Weights of a small masked image model: decoder width 128, 47.0 epochs.
Rows from block 7 of the encoder of a small masked image model, named by matrix and row number. Rows with one number within an expert belong to one neuron, the router's apart. Each number is 128 + 24 x the weight over its row's rms, rounded and kept within 0 to 255. All counts start at 0. Numbers have three digits each.
After each expert's rows are labels from the 100 images, of 14848, where the router gives the expert most weight on average: "top examples" is what is common among them; "patch colour" is the nearest of a few named colours to the mean colour under the peak. Only what is clearly more common there than usual is listed. The data: made-up ball-and-stick molecule models.
# router: router (encoder.blocks.7.mlp.router.weight, 8x256, trained with AdamW), inputs 0-127
# up: expert up (encoder.blocks.7.mlp.up, 8x128x256), inputs 0-127
# down: expert down (encoder.blocks.7.mlp.down, 8x256x128, transposed), outputs 0-127

# expert 7
router.7:118138127130127145127120098032173148139125126124119122124153123119117123126125119117125111128109132146122140155167143132138113138120140091138134131146096138014119057115135103085125122135121143129135155120136148117122172159144130162115128116123184132096138131129142123105122136109131142131139171105119134130105172123145045137142146121136113152115192084100083072138134139127125165126177
up.5:190138139161130164106162123124093161116145164122169167115135140117109135125146132114140137117121138111151125111144197096170080104131129125106140110127146161119145134110141122123169151148102145152141131128115098142133123109150100142129141145146165161078150145091086080127160101149161116138113116119104124138119108126123108142050153133144125117138115100184079133142109157134152142109092
down.5:129127160124093105141117132140148111149133090126106105109114100117155148126115157106129152161105153113087129144131091134135165154102158154145108133133127095086162118152178158135123129143074128095107137137132099153119095136148176129122121126149122109123145148149195151142107125104116172115121132159143120130104147116117149124161102142130145172085159120094106125115132137111089121134173
up.6:172139135088103115140121094165143173071135160141142116136142108161130118129179154097118102124133121072121127116163164155105131110129147092133116134111087108131131106131160133122136098100101134140105119131139120092087108163168110112118115114149106095159150121163127140172109125149108101170114128088120138086118118165127116132095109130144133076102131142124072130140164092117135104084133
down.6:126151118136139108140122129119090120138125064125136118119130095087116102099137147143176135126155127161131121131123087105130132096090124131090136099102125175153101152119094091139116132167128134098128123104162149108109115122135147094169134202088168150114124162126136100104124152159130126113104119119123125120128170098139136114139125132119104174119116105119145128113075174129159121138191
up.7:163100144161105104146142096107128143144137090082137113107140147143156149120121132120177104148138069100126114144155136136137069098122104120140127152124123132169103156084123127072094117158104156129124134138106138115145136135107109135111109134100065157117128147127151118132081115131121101130124107119143125123133162158125091166128134138067139130125170149152122107096107113128097122111123
down.7:105141129062150148118128132154117123114117155167116148149132150120135110136137123101110171115096181134127158107107140100116121130115146106147117128164127129116146127142097158206152152117130124143145141149179122159115143100132156147136168089153182118131134079133122186138146140120122175110080139130118118163106122099136186097156144132159098107108110102091144106151107146092111123164132
up.8:141079083133135133128104128089101092096117094125094098173138139094121081137098163084155121105127088097140171113097129136133097115136138087145110099126162161141093124153154151104134089114133121130112117124104120105115078150170108134115155108122117112128125158171142151131175140151106125120099118108103114126115129140149152156124125100091125140121146205167143135127148143113185101157147
down.8:121141136130134111104152141136118148123160121147169115106136147200111139117161099103120114117101159136102109149159129135105156055142102144131176157108132106111186099075142124135105133113159137120143099112144115133126157114109107153106070129177169130096134099122106163138161116121144071109147121174149115144089104125102133136145126145141097130145121133095121129153123145137108149142141
up.9:070167133154136120134099113138154170123116124099150111083149152130104146114161099161159103102143111102089118160137128110098083120118130096090129127103111146115129088113103118091124120129147129101110160087146100117138137162113130122098177124124127131100117100164129102104138109131134103096135139147138145147167111121108116108150165133130133188144102120123136114121137115118153165134174
down.9:136102144120149104121173139092137125125115139119119124161135106118150128139141145088135116090140151138140135130110095148106195157156118167154110129096116113111108124146136122143130073127109103128153127147117146145109117156139138136146101175138083126130119162059147183140090150055077143146151161114099142137119113165165137098118105105112114092145118138146126133094120141151123141095095
up.10:122133119115104121161125109104138134131103103086190107078117128119154104158127122167116109099132128131125117115091121121155136170116107158120138115148168089121139149144124119158164181125126141146132140130139098110134139126092121154107090082118112129083104149154096129148172133116109124077106118091145118148128135141141118156141120106089094145144126137152138148120152129085117102121093
down.10:119147116148145122133163078134163111129141154150086116169143119105100170117067148084164160138126157122151129119145152133116119120153171123142149138129116121105131091122119117148116140142097091120131122138099123150094111133153160132133119169123115156167116136051173112109031130149126154139157141138140143107119100111158120094100117154187161128119129142113104081125121110194096173122147
up.11:121138097138134164146097153112092124118122172154130080144125129110110136111135126178149090182105111133071148143098117118116106092132140078132145102114094116109113127133149155134139078154136156116119145155113118101118103130119104100157149113077144107165153161200121098109129134140123133132108085113116122105097122186166173143080104105153115132133118148117104119149126138116150124129139
down.11:091137122120146157113150126100137183160106123102143148116136118117139096122131141100139168066164141148157106136184138169138119120126140165140115130095124129108120114136159117132062160100114119136109150136119119123162150110156127160083101086107149143113109124089121175128113119108097120128142174113164144137121127097088135094153120129078140176128131150170139114120064126124113103132118
up.12:163143135115113130148121108110136107137130135119098140127145132104113155113133171150139105100091101111118124063119181137142136138126137126147146119144125130133211110133108096165161121163133135080157140101154104106071106131135129158131088153113124146095143152142134155161119139119128114125140093132130147135149139137122115173118142150079135125094123124138137158120094156120128147090139
down.12:132149161115158176104129136136123120145120126128155119113094153152120112143144101139077147150147134155097150147155129099090110106146112160113138106151136119107136103108113155119069147087134140145099151143129124142145153155134088123162122110094092124152137110104114126166178105134068159102089123161158131125120117164103114113135138108117150127121123098180145123154102098154146101139130
top examples: small balls on sticks; balls: twelve; balls: eleven
patch colour: grey; pink

# expert 4
router.4:170130127101147134125129140127185124127156048129138124127086109123116125121120071085139132036171115114143091080129124130163118088124108115143111141121119161097189131116157099122093126156142118113110154105138141096095139130124139134127126139122078130122120130119126136159119150159129130093116175117148138128145126147129105145146093136111127123124091161057150068122143145127119168124163
up.5:145141128133158100121158153119166158128086139194148096129109115152121105093168106115121153133142127101124099145131126188146089126152167164150106110125073168118165118112132111186121120118135125134084094130092132138120146154131134103102148132085171153107126107133107139135134103123106127120123125124142118153146146128118149153119113137131147151127150125193130129132154136135132149111090
down.5:114078177154166116144108142141149085151168148106142127141121136149111141130120088144142109158128093073133142137110125128127186116136137150113117105143092098070131171111130136121051100146106139106131144058136155144135109154133120108108101125124090134130141166138128139149087132151148141130143100092136149061121135137117132102148134134132130131161120112151113136108122071132134138130119
up.6:130130109148126050124131177131086153149073157108131117163121099165095138102178172152085135158092127144104131131103109112100130111123165125117058125105119163116093142115102119146159120148164121157116151136118151136138123118109104144098097118133176130119095140163129120159135130130100128177118090174118147112161126107122147137102119132096150124105143182133104122133123110081142156139100
down.6:104141047111100129163159153121127150107109158130092114154138118118150115083139160170105109116127189137170142121124140146087142108158145096134109127136169133123098114144127100107152147141120101113110122131127108133126148076152107154158102119144160115148145143158173141130111181119091125154110109113094128152181097101163115093130110116110112101072090156122084152116139133074126091148107
up.7:144107175134122123127108136154138217132169163084136120133175136118094122098131110099134132090124110121147158136113124065114141178125162094129145079166132100145117142131116148078119090178147116084143141114133115117113155108114118123112138148160100156133161154143160146163122152130113136136056117125109138111128189133135093123112146148144130132141145083119162126110123188107097150151135
down.7:117124121153136199112143183129116110155160123111120132115151120144147069135120097163107125118137114129141142140139154161101121139131099114126114108087117141144103149111120129131118123112134132149155126107126123089131182115138116165155076128081163090142200094131084082144161119146107167134187116142164138103137120141132120116166123148144102150129129129110113165098137121093151094120128
up.8:106123112111120116103093108135120159093134108157117091130131126099166101126115122059120136117123134119082125106115150129143120148102114133165136113137167139137105117094112110131139108132153135158166149124149110096147156138143141133130148147138166144115167160112129094138139137185121137147147138159092126122083102179125141141134122135147141151135113159113154136155129120122132143116162
down.8:124116136123117127140151102120107149125111136122151146147123131096137135151133104140096126107161123170160128138137125130150139112151160107112080130142076075092141126114123135128109156140104105083109141116083118153127115125127140089110079133115104091152104079130148129174142115144125113138096138120175158116163156074114100126111128131146111116092104073131150128083075151109098135157088
up.9:094111176098105141113122131112119118147162127141082123121136134162121125153143094135156109122118096131102141085085129150129091092133106101122151119084165168119121106125131141117080156149172134095176096108095130111133124137115123154141101117138141149106135117145140126106120163077119104203185117103114176108153106114154148092156146145119097116150117138126150165114146179119118110076127
down.9:120110144106074114132091092124066121155119082117109116104064156152089090129116116137152128140132097136097125151141108125136105115059140096132132150102105153141124093090119164103148125130121171150153105080131139149151108126140110144146136111142151132104122109125147121125149145118157135183167121113166128145118097095106143092154175168121151114151141092106139148133153143121130148155134
up.10:147149138130122099180157135177063116161142136087142065097129133106129125119109128104161132145147114145159178108148159109134123111114143092123123158133130108096096117090089140119137134115120118141137137138134177137129179096149107170088150119129129099139138153150077115189083148136121143126128153113136159066161129132139128124107109099152113139101094151128134110121130158136173119119139
down.10:150113109128124179067130099084129153119108112147150144123093138138148095113140169144071163147165129125126091113115124103106148156133137172115133117165115128110159132165101120139132140164147123096112146122140075117136145177141144110155096111158108121133079133102137106078173128103108123128107076178108093181102143126131096132167126141107152173152123092162132136138114172151117138145131
up.11:103095123150146151125126096125116148137154126128099147111098137101146156125123104097076130125171126152152113130202112091169153131175099109123150097125082132135156089129173134102113104181159111095117138126120148131102099119163148123115139152123135153131104136090085163131106130126101120125147133163097153156150107168124125109125116130101096083130153114136121121056155136111153126101154
down.11:172137097128112122097154188062101158136120116102123134131126086112105108131119188146174116147131119071139172136119139158135110128107131154112084162153140146114099156130093121165121104084053186139132101074155119135132128111138107114153092103162166104126139113174157122144139094148162161121132149159176088096116131112130140116141128105115142167134123116142120174162096128143115132113117
up.12:103131142152096087108146163139108145111127167119089127105171140148128122139139116154107100102093103121121120157136130131143116144145152124103087127144141146153099109148104134183101172162111117127100084101095069177152096140154127131130134129160121084153155133126129123083135077134149121139165113144133116109091125099098118099117090143075132135146144103107154115126148163113129118136139
down.12:109143103094106153130148167132112161113130144118091101165155098101115184126137109131105100089110111120118118109094153120164137180174135151128123152134179140136091154139088143157134138125153097156130143113108148182143160139124131138165120146131147115115064128136134133087166131124148128168089129123184139151119148107153145123129151118131165169136095110138126113106107123089112158129134
top examples: balls and sticks
patch colour: white

# expert 6
router.6:115125158120127128129130193155138138103129161111137151113145151144140110132125092187109131133160103100137128092155118118170145160137122134105137117146136127174130165115120129146131142106141123084133107121140123137129049113132097121111122141122073116148127125123106132095095105152117129127124093120113143121153096149094132117105131138128154096157065111108143132108123131080163115134141
up.5:102083126142100124148126114146138139102123145105137112095148140184132121150117126162138118130142105165143118116139152131154125099135133142151149144122130122170139134101107159140084139116133094123146124139127142134121139140102135163143162118135074148155095114159143145125098140139137125125133084092160112099164117098130097152116138096125150090175147138115130106170130133092142139149160
down.5:152134105093173141112142133114112085135130158117093118168127124099135133128119138100128107110130139144124161144140108145106113214164130114144123118112088147111125119170097152149146119130139135119118116130117123139138104128145109117129129162103158135135142120122114123090116115148139139129138127136083166111126147178115176101127138159174158177119090122124134164105093098160103150125083
up.6:109129132079127082109145100127151122108131124097138161132147115138104105148124128137114150092145133108151142136146135144115147137195124106090111126132146134113174126107125107152140163113080117174125084111127130174142150115085116153132097135121088110150129099139134130144123099099106105109154149146117113106131138123103154075147156127113147139149138122120147113079101110163114082134103
down.6:115146128152131205135104116151055122108089138152145085111110164127142172089102128140142111141108145143133100106134152096126098107130138128147153149126079137138096122144122164081076112151153132106095133160103086112126117119101104151110121140152159126109130168079136080136112137151153181118070115117158150128105095128169136137130149139095164139149143173112088130133119142103105156125123
up.7:138095129122119153174149113135171119134146132124111118125129112105122126140098117132124158125132142102150182131087113140145060165141125162133116100160100124140144122106140129110111125127141099117130139124133086177126126095089134115084130128115136147116114171135103105140085084108134100150114102144132129094152153159149158124111059137114118120160136127159070100106116092101120129145104
down.7:106158143149104099110117129123123116137099121157101145148141135156109160131167140139137137160135102165123107104115134119068167123122064101117117144132153126126166152142127142110149132182118140114127122138133126103124112149170129158165132082155118154113103113118140136106165132147126121133126113098136130170121090080120113153117170148117117136124113114095157166087131149135138122101167
up.8:126095113190112103138099163120127119097098114112090079166142116150117107138119175130124061124145087134125066160131132150142129133112141155096108143159136146119134149152115143106149103144075139133105127141188128120154075159160100130095153120098109137134130135114135137107118120082128136144106114110155137148077156135140159101115113143090168089083123094187146154122133109113128138093116
down.8:116183120062078126101176082079145101134121130139144141120109142116148155105138109129099164142101145128156162130123154083129120149106146110109131116108139127095091100103120125132117153097187133121108129086059114138114173120126143149133106126169141127131134103092124107134149120196120101129122124139099135113154103127104080172138131108143116168157121155072073087133113131156107103138140
up.9:167121162117153119175170122146113130098151130126126128134075157109152173129117126128122102157089094144094134070101156117170108127120121137095073124136094130107124158137118108124115149121114126120126139131114137166138137114114121155071087109095114092180071117143102133104115109136130136132142107148096129119159145131067110149126125131133131108093102102151116097093108156096146146131118
down.9:109100120120116145091119142154161164151108181094140172121123101155111088128110110114112161106171096117158158136186112104122142147098147123138162120110132145141110135085120111161124136141153168139119146114153119121129122160163141121203174158174142158128166122102161102178140160106136150116100101117141137149117118151132150141158111087106138170136143120153150153170124138172134122148109
up.10:103127115150112151137094130117105123082151147145144120085110136118135125119127146169120102123054130135156134115133146136143106090081139141148140093126139136128110054118141127092106139148134167120120132113100149106096115136114104103130144100090136152094162133154114105148092144117132166178129131118112127134141142131140116135116097105139106094117126122155082153159138163090174087108116
down.10:169113107128080128140131104097111133142109138149112131120163135121146152121120098115133155155146110104139125154156165131163182143160124110106151150099131143162149129130153155090089128123094124140099164148107119152167133132097144175153096121158083121137134114074174133165137129139125182111083162132135125115125083131143148145171172178131118139120159155119111158122157125155122155143154
up.11:080120126115138135130106109114129092165119122153127127123131147108107126155105125114123174140116120117127138127133144144186150116149124140141127136130143107142182167096144145094131110114165098131145096124132121140127173153118111134104158085131146176120115079068143141132136166149115142125139130127138108088128137132157137092111100138167129087120131145112169119159119140160120122115123
down.11:158148114095099160127094161119135144095159126143173116108141129105154115105124116125064141146079133118124100176103137149107139124111140128158112077133107140158075112137127153152133125126098152109132156126145115145123138124126164115172144141110187089112105155130129100124106126109159145154106131131141146183083127102079125163125109139137123108116098112200097161131115137090122115104101
up.12:113119151124151112090141111126110131097172115118128102178154133197104099100116127133160144070087166118121127166092162096140126128181126110102122102136117137146135104153110181094082175147134121153135127149109141131130142086158110152157111100132108127131137092131122145128119142180095105175141183169109138144123122165095142129137127098121146119092155114141118118108152104115166160165080
down.12:144114114105097151153079138102134115158118135100134120106102128084141183115132144115074117150160106139130078069181146131088134146117154166128130141156117130094108139094144105160162099099118136130120160111152098133134107135107112115080151119129147117101125176127141102105119136107125133134149091072135142147118147070166133106117110154115127145146089133114130135156120122142085141095115
top examples: space-filling; branched
patch colour: brown

# expert 5
router.5:188126123119144145138133144129163130115131061137105144130115170119125135114121105085134132061195124146185102066116129127144108090125139146152132087110155133100179152144175094056131132137141146129115123118153131072125139085089134117119167127116090105130128123134112129158084132134142146095123139141118126143138153134141151127138110119132109156119118111104164088135135112100126132126168
up.5:086121139150109141116175121123158165117119144099119159130144141165097114117117094142077112116122083124116091113148103101107128132134135112123145133171123153117113122123137092128147133128159178167138122113161095122103133175137140096113125139137135123130151167156147108106138110103150169118129119106117102148149192146151140099115084102149152160159116092135137153157176142099112160155143
down.5:143142159139175065144097132135108099101132111120153169129099148071112122142133134109132119113132135115132155127116111154142131108154101126082118158126147105141153156114092123173099121104150069150155119147117146144133100123151143126135127132122129113121066083117143142165109123145113111103115147100177118108118120142097116141131139136131149092097112150123125099103124119153163125144115
up.6:103139066132136155118088118144110120061152140179130143134138139141169115171161174126127131125087146136127152154115144121165100148113087167126130125128121149152133115150138116104121150074105134132089135160101168127125088086113131151155113117115130134222134105176093150127118103102116121117111126152113176095108108119113106104135148157177151129142128144121093088130136116124177163123094
down.6:125096151150090130121127097139130146135089133086142119117128115152111131102121132152116116141128098125094134133126129150092146151116114105117162096092159104111103151113126102116149110189162151111146155087126097112144146132123122109158157163140126123107140162081148142141135166137143134158109120082151143173173142141174116124115128101120116146107111163123133153151137157126132097122144
up.7:171130159119112143131103149113115091107165147179117106117142158148148125132124149149136084109138155115073141125087091158077166162169153171151139118127101114146143106147133108123159149154134171146140135166127096108127153129121138062148105140106105123161189145090159123115099127117114104112097139174147112171136119118138129129115164113128120175169147118140085093121150105140140139112115
down.7:102093117131123127109122133160103142131095098127141147132130087126131142092114135111138128155115112180172115145102183094144124090080135093139145165093134142108133106118159137139152092156097108116114136109131169148115138137118132142144113102132124134168087133116141147106113168152147168151164123123129123134103158135162086095171118109104115065105083153111121121144112120119088119152140
up.8:133104123118151104095149119093164126084095167122117141091120103123112164123161148128149135102141156152138109106142103145136145187201108184121153088124111131127156093123153096107103170132114132108103105160140112132104137120159150156144064125109115137164107112128114123129110110167118055126153136132105120152163111153109153122099091128111129124118109121167099147101093121131081148115144
down.8:137122128118099140161103127138081141177146090120124113146137149117138137093095134093142157145136109096101091125127142105117135086083171097169116158096108122132086160168137136123168131128161118135156154076125127134122119124112152123103134154129127137156160114143177127112119136103131151116073136121117087079124141121148119143146182131121137127104159167115137072132160100116160165143139
up.9:155133113148140121142150110118138147141140109140145124092138148112126112138126094138119162104160091118164127107082139161116158139143098133125149106123141131120118162127109150130164119078098131117126134094165088155178161114147086141136139105102092113100130086114116118103112113128146113130152137142186118145114136145136140177105122071116162140132128129104159173136119144100138106099110
down.9:141132085124134149135098139103134138121098124126115125149095078136121146133097166114126135158145179141121145167145135080152152080090145132122138152134128155100091107153145112107091136170101124158104132156119130094129102095098197105128104149143152113146159173114135116157174153112101149170125122142146130103131086136092113109154118151124117144096125135131129087123142133139118131151090
up.10:134099174132107126146115167133091120113187075107143090106139123130136117140116122156115160088124109089160125131148109076157122146134126155132150144119129161129125151125119146143129156095082105122129159129165155122141147163104145108169143188164110148112082128179079146167118108150165101133156130132091131132131133182133136109130083123156145144104121094126111130153161085088120088139086
down.10:131119071133109148139163156105145130189116146100150119121131121133129145135125137127126124100131135142104143165128132172144161163110112113139116105097113140102159143113122117157105085133133141144113116145116108139115126100139126156081177109100158147135184131090155096143161157153095144139161099099127136134118110113124089155092129124112139067104142121125146147109124120137160119140087
up.11:128157158110142128121097123134106138125112114150112131149136111117139158120150104123182106189135139133120130124134106088139099046115145107125154123125134089133097152134128123123144125159157112146172167087100125127122136121149098106110123135122152132095134119124114101099120123131136125158089130131141093100118158137118122144144130136125135060117138134138109124135127124130153123147158
down.11:132129121095094103133149096096138108122134163114143119122157162106142121108138149128116143095092147134129135109143138168121149168115116151125090128127147144075195127160139155141100141093089134164101069160153138128145120159135119171174094117127087129117127102137125143129121146139109155109144119124151107138134140105136178118130111134124145189092134157099120149089120124113146087139105
up.12:151119139100126103138137150132148166131092117139125135144164160135112125173113137139101106138123121110189134109132119134110144091092100172139087141099103137100169126090140101106139132146116136153135140142082146186157157105127105129127142084133182087132101108114109106122102155133141094113209129130164104114099119128160135148128146135114130118141129158148130128116143065110153106170104
down.12:143124125140146135095097113162130132119145148134128121123095092162122073133141125161123118096066078092086134183140136162126109101142161145129121093193102135140133147130109105177084086143146113141100117131114096101097141130131131080143143107112143086124128119148162125176143156178124133147103124123128161118105108105095114105130108166147154113085116131135108167108155136100135153102136
top examples: dark backdrop; balls and sticks
patch colour: black

# expert 2
router.2:134123115133147128101112081195091078141136130139152122108081109113118110136129166124141134124165085117116163114108098145124148096135126105118091131080135136216139162120124148131113152099130140112146123135151127116119146149138133106115103134127110156141141130099130127152109129127136089117137137153140135126152128116125115113121137127127113122118159213142177189132103110179110109131078
up.5:119145120086141097146185137158156148109151142113102139134144110104148139135115151076138121134131123098147115097132084154133104128137106106104094146126131099135176146131150123133139113130179153143117153115155131125129089135131111165112138174150117116177130118094138098133091100166112115086157107117114159129107130086121120165107154107152133159203133138127137105116106150147130130164056
down.5:139124097130106136086094175120117131147136117136148108133122112159099128145117133145133128086132110167098109166128149140126140124120117170118175092136111151145156195118106147118115131172133133150123070111129105160110118150085119129150128099131150147116147154140136158104182130096147160125080131138136087101085101151101139093165125131079119132106128142127106174100145137160141123105172
up.6:113119122101106126140151103132116134100117131143156131099121152118063126152155119173109132125145118146108126083120112152127154169150097156146117125143072119136145132103083123161185082156126148113080129164178151138120134127172131141133130182138173093101114122138111139155115146108147136118125118157099115153136159148116139162088106145142090156113124103127165112096140110120116174094164
down.6:163154185125159111106133121177138118107156089095144160162138111097150132124116173128091186126113179102120168166146130093135086134092110090112135172162145122118139128124142139100078154091128135151130163100143105100106115123109150105092165102092113123091131128124139127121115110152128122112091155114148137092102125152111092119164208108151163120137120139147116106156109124149132061140125
up.7:150127132087124150132102139127113083096143126108128137145077108134126147100154129099151140124179098120134136109124121153106125130121090132113142139173112146107157129174141103091156159217094113113144170084171109101143138134146154121137096091147119107124093111160105109139120103139135173142123107134070123149171095147089140144141166175100096129118106121136109108121122130133144102104133
down.7:120145132133143139101148142109151179138114081144101150112141177074123168131113128137109136133123155117121125127165139099110155126149148119131126082134128102135121118110152156133080120089155114114111080135147151140096105122124105132118167156106135133106118165100112130137152189116083086118112133101169111107095154118186105141145138128142157112123179146133114084152111135101132134175176
up.8:104150113137122158153147082134130135120131133129113154159124143115154151096129101142128121108103108103154131117108130102123146120139141075150094165143095116124105133127133151159158183136127092154145110144131123107137136152096125147104109129137126130183128155156143139138145100124181127178154074145164137134121149146136135102072109075124189115085118109116076144089116099089132154122090
down.8:139124101135132098088135120157170157126165182109080128123124177126179117102128122155093089127144162126119123125128127130146125107144124145156091115166104161109138105178135128149149093133080141119091098141105142136140108160169140148168112117136130156096127099086104161084125143124100147136120181139147083108127132097134119143114123167126106131118129134113137129141139141140104143110107
up.9:136162132115085135088147114128164144133137091147147065149128157136138073174123159145121112132153116128131104102133162146143129132115107115102110149100082123130141124158112132078169147132126124109129117099112132115130110139107097153108158096141150170095161112089187173143133142130157108130119118176162140097125153099128133140080147125170143124113118126095132104116139153137128121159119
down.9:135103142117146126134129113150116132123098141120136132124127075085144173061138116071083160108122124133133159132134106102120143081142164145159125117123169101120105138114160164177133117142163122159138146141113101152124096138155151090138097150124116101133105137133090080129139087150105161107096146095124130163188121111115122124174097124139145092123114138167148127116089111106113146109119
up.10:110096095163134100117116131129146082090079156097127124077175115103142137138120143139120115130101108150104079130121147105125115086126160094111120118122130155135122122125062124151108109124163117136153103130194102155130166129122156156158127124159147121139154109155166144145154091135095159141147125111139094111109132121138135154087123127145123087110109155115121140128117097100143123111167
down.10:093082148156091146137098102150111134162199132123152084176126159145148098089113062117106114099116110120085149128088107099140132180137155141140128113163142103130128135115155143132132104105152100135131120115140099159141106092140114165101109095148117139134117188084123127145107190133125143141131121160137106123156144140121143142166127139101145113131105123122175140144113125139107164091121
up.11:151130145108105123122120099163122169125120105083112109131138123166154152108137124096129157115113125115156110127139150069124115138121164100114084146119112133143116157128145119128122177166160141122121157155176133127197148140137104131107129139118114118080123109120114121128138152118125119148100157145079127121125142139145085097146160137132118117203119137146100105126111143130155126116144
down.11:104178089155150107150157126168126090111114167175129112130158148075106124147125133160149142137168103124105130151119115186146149091097140134131152088154155130109151090150066130138168108081086120129129130114092143088082120126135121123135102132133139114183117143141110121151091070073096123100137115122154152141154103104112153122120136140152159124062154167109186147144146102117115159143105
up.12:128131132132144116098135132089121112140134113175155136110115182168131101079110135125113122143130150112079117153095118053142137085119152157144137141148093115139098132072135091172153108142130155120132103126106118118148106128144149153148147148131109133107113150145149124147124112148118128120154148112131114160118102155121104135133170114143094125112081127141103155135090165136121095110138
down.12:101103081152106158137123134098154116129139165127128160117132111105127123125107115134152112114113135178184125081149135114142137172141144152079122139136122125115126114117096113101096130112179079103095137141150149128107189126085109134131104128148128148133148138142151130103166122129184105120123121114134120130114166110103131172132085112087136095163140124128129090119119104156152127134166
top examples: space-filling
patch colour: brown

# expert 3
router.3:121109106123116126160142165081170114114119103111138088126142126150104146142149162117148139170151120124139162153132124118118158112106123126110131118111141132119106079127110131138114116113105146185144123153132113147133157127144122174146139105132102102134132139115129119098161116055110114142155066080135096149130143125152073112127074104163139135122144104128090084130168119206130123132114
up.5:137147178125152168124133120114117153140105110120107124152135042118101093089121116121116115142161138132159104148140128131137124096100180163081146097095108113118138134078127097117149144108144132096106092146128129148120139112100150133163175167114136130140110103089120150156089085108143114138145129141116146135099124140146137151044105100144163156142131150134134133100114131117165134079082
down.5:090090096145121189151139117118125148139124153094101118095124148137116112148165099152127148094120113104120126145167140123166127102087136137143159112152082144108133080167167103138111117163151125141129101113130129126116128119134108122128043092172129105163163148098135102075049128123102086123121116130098135102116134128127128113115139136139097112096129164089147168146158097123109157096165
up.6:137110135114110142140140165142125128119110106120137127151115130189147091112122134132102139159146075121131126166146095123106153168109122114127130158139102174094141135117144132134115121074184138114099115133140076123149112126150155118124113162128106154138126115139115143089153141120134107109123160110149137100160128149109113119127152108115130094129172170126128133119127142174125096138140
down.6:185117120115106127120157145127138159126115107114148119095101131113117132065093118137110151118133163146113165123114158135108144138169122145132086117117174117114098083127155102112147137209131164133119145103126168149128167128146077138095186154153135089123129143118113120102098132106112130104132101139103146089121165110145120135119125116113089121135087082143128127095095148113131174111157
up.7:190106121145153090127131150103137138100124151152117123133117089085107162144125131144190127118124109165116165105148099126114122114151118107110117126122072111140104154114104119127065150125123137149097159160108152144157080127110150083107167161143131141121178147132114095092091113139125173079137107136109138092153142117158176117129166110116148087155158104054120100079140087118113124136125
down.7:102113107124100161133114118103084136133161116116197098080078136144182127084133125107092128154108115096130113127083130089115111162116133141133125127110165168138125135151111154135147129100127139107141112102141108129121150105123133170135110109137143116141109132167127148161184157169160157153123133134142092126088125146120113116127129111136149136103080129147126156128142137126146144097172
up.8:121094111125102128166147131127155140111143131112136089122131123121138132126148154140077110164098074125122124122068081156132155145133117124179094150152124096137122136108171126109132128106115147126151151134115149142128148137149108164125119129129141141148154075138095128147137162091079128120163127090146113164131192103118142133147088140146110110096153125145120136117123100074102101114095
down.8:127142124116141119099120192126115131079127141143123123169097115137116115158137167111185066091144136171128171148135107136100122128171138130111101075100139147097124113148120144094093121123106136127122086118114164169135128170123108143130151127123137129126073169121102128109110137088131160125117096140113075091160120154122155116105099149132111133121151115138135118144144141145146166091132
up.9:091177094171133153134132114132093130141141144138104142113113112120134144126113121136172081113126089126099124101152154087127100106121153071142163132137089149126107112122137119141134144155088103129120099128141116142123101131116110131119112128104129087150147148142155110093161115107163124121153150078138082136155095181134112147110128141174107123092136121120136108158171132142145118102133
down.9:148121149114121133084110126136109130110079135068117154101175140157123107120164142133089153125172127167142112143107116155111099115111082116107129135113139122138121154118088092082110104149115177126140152133116108122153106133136132138146146116126085098106132120104108114158151158121117150075123092137120160119109126084111140140150153097091110124158130148126116109108093126101076158116107
up.10:102105158097162187119175150153142127168169126087128120105140129119133056083134089138102128161114150140156126112131112116143107139125132124117088132147113131134109104108130099104127163089140136126108144116142079115103154146141146174119122077143136129100118122125125107112133175114145083127155131121132136115112139125155099152138130150118112131114130122131134119119126102178086104123140
down.10:120121054114133127139123140108104118116159131156115097157092142128089145105128140131126108138119093119116150112194132145128136136118142148100165134142139142138126109134133150136131104101055126103124106114149151127156123095123118155127128134079135111131183077134086160111119154145133138125113111158144100165144162061084075145132097076126176152115106115147104151098171117159147120062122
up.11:150120076085123112143164138114129126146139097112123100131084103107162153122126132127091104154124113121153120114084117106189135161120107125103111130087151164151120136127101128141116104126119152179161106099119161104117144140100163169136102120147119136103176161083150143132123172104170091133101137124146132109155120125159125147124112128155149106099156106100137128161149162137137124119157
down.11:120156130143130145112112121172152146146123160119114127129142131107122083115096131137155146155102104143154130185198175138115120119151142151110160082159085136129106118119119140121153148139091133119101122140118127114164114145149099127131125142111133112116151111139099070118112123157111164088132132148136100124116164118139074095086129161130087132131137090132140131094168107126180136126091
up.12:135080118138124137137099122131168160122100132149109125148123122138118130123137182092153119128128111167128118120145115115155122134076119110126138113136136184130142093146126153141107136103096105150131154051138108061095169124104087128103193106144140115123105127143123119139091136117138132178134126148138145119142203135120104145122120120157092124122092152092132135121130105128112123149161
down.12:124145128114128141148121152142109129089119134106106151079152132148127107142145100186169165097109152065104151160151139128112125136174147134152127120113100099116091153115102097118127130098132146101134136186140133161127114102080132117117120137107135152168142134105121161141164134147098112126081151110143122143123089119126129113113146138133121136148130119194132114121156133114120125057094
top examples: small balls on sticks; branched; balls: eleven; balls: twelve
patch colour: brown